Weights of a small audio frame classifier.
Model: 6.4M parameters, norm rmsnorm, layers 6.
Training: adamw at rate 0.0019, batches of 128.
Data: trained on short pieces for a synthesised band: melody, chords, bass and drums, 26041 training examples, 82.6 epochs.
Rows from block 3 of a small audio frame classifier, named by matrix and row number. Rows with one number belong to one neuron. Each number is 500 + 50 x the weight over its row's rms, rounded and kept within 0 to 999. All counts start at 0. Numbers have three digits each. After the name is the row's rms in percent of the matrix's.
After each neuron's rows are labels from the 100 clips, of 14976, where the neuron reaches its largest size: "lies over" is the class under the peak. Only what is clearly more common there than usual is listed. The data: short pieces for a synthesised band: melody, chords, bass and drums.
# gate: MLP gate (model.blocks.3.mlp.gate.weight, 1024x256), inputs 128-255
# fc1: MLP up (model.blocks.3.mlp.fc1.weight, 1024x256), inputs 128-255
# fc2: MLP down (model.blocks.3.mlp.fc2.weight, 256x1024, transposed), outputs 128-255

gate.258 157:461499463473483521429564496544475524483469489509482525501483493618455456486488495506537519532472560466507515454520487487580429584569450505586469549459456464460554536506408479521444454457436499510449446493534516441545424515539423436540534505464490447473358512488558508618539428491520530525463433552419615489439421492570427492540481498574452451531472468408498576422532391443435466492560
fc1.258 166:500507485558458478425519450520500505518335591470510457545505549488510484544516525500421502473511576549467508513439529591486566497538501537495483464547484509544534228432479485535558498489536514539492524495514558536468472484558530511496560510398493626614512447477519367506478456455500542521505535307514524492514431507514510520577571516511500470491407536477495549549415516509543403531574
fc2.258 187:526546567546478451502478537467515522459439432479553537491461438482391375537498469622462412469547600570386423474558541595495476536553476510486468503549489560495526455486498540485499486457430522460455497552516536482642509529463484506615411478414432559396434534584576438614478501493425480464486528478457509515515410451531484495616577532517488383556438505481531521559492476500537499500569
lies over: G# major chord; C major chord

gate.13 014:469449349547500467466566509572608500537480511507557467503569529536503506441514382500562517488439558418516524472477491533495432475481479466658480524504483443497510572429398552511572465452458476494458487526486479434485411520477439475447506549554507505448487498447408558492508474529501496571503427440465619485460494497554468400521535481470418524439491544552495509561575416474418449455501
fc1.13 012:494460582578519525437451443531414529563431558498515486555451510554509492537541510514512423441518467533486547456484460478435418563558517520497496567478477438437521564468521508488455500448380479503476507492435462417463547492558470461532416538464525458511573501447512570482444492483484473563532434496463471427434439458472613527445574438555437482563406582527505430541439539570499597510581
fc2.13 005:466571509503515554500475545515458528522457469500531436426495407538480475485516581421593456555564665534519454429537477604511476423707440485553507523509507458441503513468483497508454547478508488521547515548518523444476496568526515450448513421492535444471532609524546564533523484499445409621502529527446478520533504480536522522483478456540477524523561579483516505488494540499503376374470
lies over: C major chord; F minor chord

gate.496 082:526450423519517508441499493472581581560553496479451476440543501596438533455469449408458514402406510484519537419452533606531433550449400486514409490470449494472478519573420497459549557432543472538479443476475490470585455547523494467455494429543475474531488486451461512525556441446531473545513535531422506508508404409553515450481506485452421505523494512421529479447489404531438418447494
fc1.496 076:503515483547465519513476539440644537463540522433501529505553541522427569494464424463458570411308461449512500420451600547512482528473431497434487511543504537458457486554399478429499527401578457523469403482468469445531463521537492533418549496545401537485516432488439514565612427500486522522479543474482512489450467465568564475520398435465447549478485551392453510511502509577533479479534
fc2.496 074:503571569449453507504446471490471520605428487445470557594521483499543527576504459428521486458424535552469469484551484573524599500560428540483520489537452534397492401489508480461502505435470461494502532605585516488381542493571540558483527502500456515481547516521564331510478519484470577522460527352455418475441567549551523527461540518512544496512533510574501482507418449479465434499475
lies over: C major chord

gate.257 070:426473436545454541545559467544573483577449519470558458507548535526510525488498495506450487473379485516511549436466512467504399563527437526576493494519463514456476465598421502479483492450649480614469427449466509502533462501467471459424598535543417525497492410474536563524569534489460460506417501511475476525494417492563471492536529495552396476484457461553440490542512507484460427551572
fc1.257 064:563596524491465468577486574469556487606456506487505523483541502494536541541452501471458425419467493505489500487543503517498566551571559510489484445499539573538515418551538442492498537494564502432511424507526525584577509634501508601443550571516489524476562482579527438503501519454523520468493594414465430449462523477613602537574490540541536503486467558473570501507551508453486411484450
fc2.257 052:474544536619459511457485500466562486439463478516493529534522514518472479522527492439452513528543702465361473477500537589480510461600388381470547553563491553497515402423498488474570493419431464539526530398528534474433427528418536457553476430462456596472470446531598487627529454531446581556492565430472534538559497456534512512526447446513505451579483526421561569560495538473521480506642
lies over: G# major chord

gate.525 112:490519383520435494452535426475508524584525542457538440471564523446526472493488476547526590466410486487516484494499481501524472524449512454545464453526496394450465508505430470577537506377576478548419442446441480526452413358541454486512501568519442472488476554452458557528575502531494448556509509512503555538467447462526495504514437490471396474444484544492417496491499500512401511475518
fc1.525 081:444472526461482488495523466535511517486462443514531565606564452521471484511549522551496522500473484525464500592613496455501442446510507513494547530512490461398540468493597441491467459575459410454497463494511549524395528532491494509521460563528513579412503531539475441497474622547507572465452493459536535541365494583517497481551537481451499438527522528503475478558498517527524454508548
fc2.525 076:566580475494510509605510539489474488486426486500448509428530504428537515524466492456424430493453554576525532439502539608487504560499520545454431417437502409448443474477528476514380556497517458541552445500525543570599508474441493490502526466430478496429507493423545524549545434413538501429506607393552421527477464438523574466526579508609485483405481473547482525420423555476565568533516
lies over: G# major chord

gate.440 043:509446446503492525516494409501523532585555469471459520527582575435538510469483429567443513404356525464498407440549524501535470595391504539494482489483531487433472511547375492520481498413643482657498446561513498441488486463485483503468460440533390462436527485463504489405521569475516420467454561517546508552483474448519557464501544464482414512453526496396477414474477511505445431571512
fc1.440 035:483483478482480535415556436519429541558372469577488487452524442489530469531498539482510433487501554585471559494557407507531472585516573541480532502455454525548516384495497523552510448484402468518530550494564569555532616444492545500495513464374481458453492522490473397428468573373534591462476508471457381492492482449542489569556583507503492400533477503530478484514448476449379405512463
fc2.440 034:491501433570442409523578506512555543546491514440568521556550513475432483459508478615489531421412508508503464482487603536500496494512404480448460448484517487437502515413424508513489480443574489518433477562462454500534353422475515486482579466500448356470453398466508563547466404550409478475532578599559479472529467516609506469499478484540401539440477517483456507449547444543454517450514
lies over: G# major chord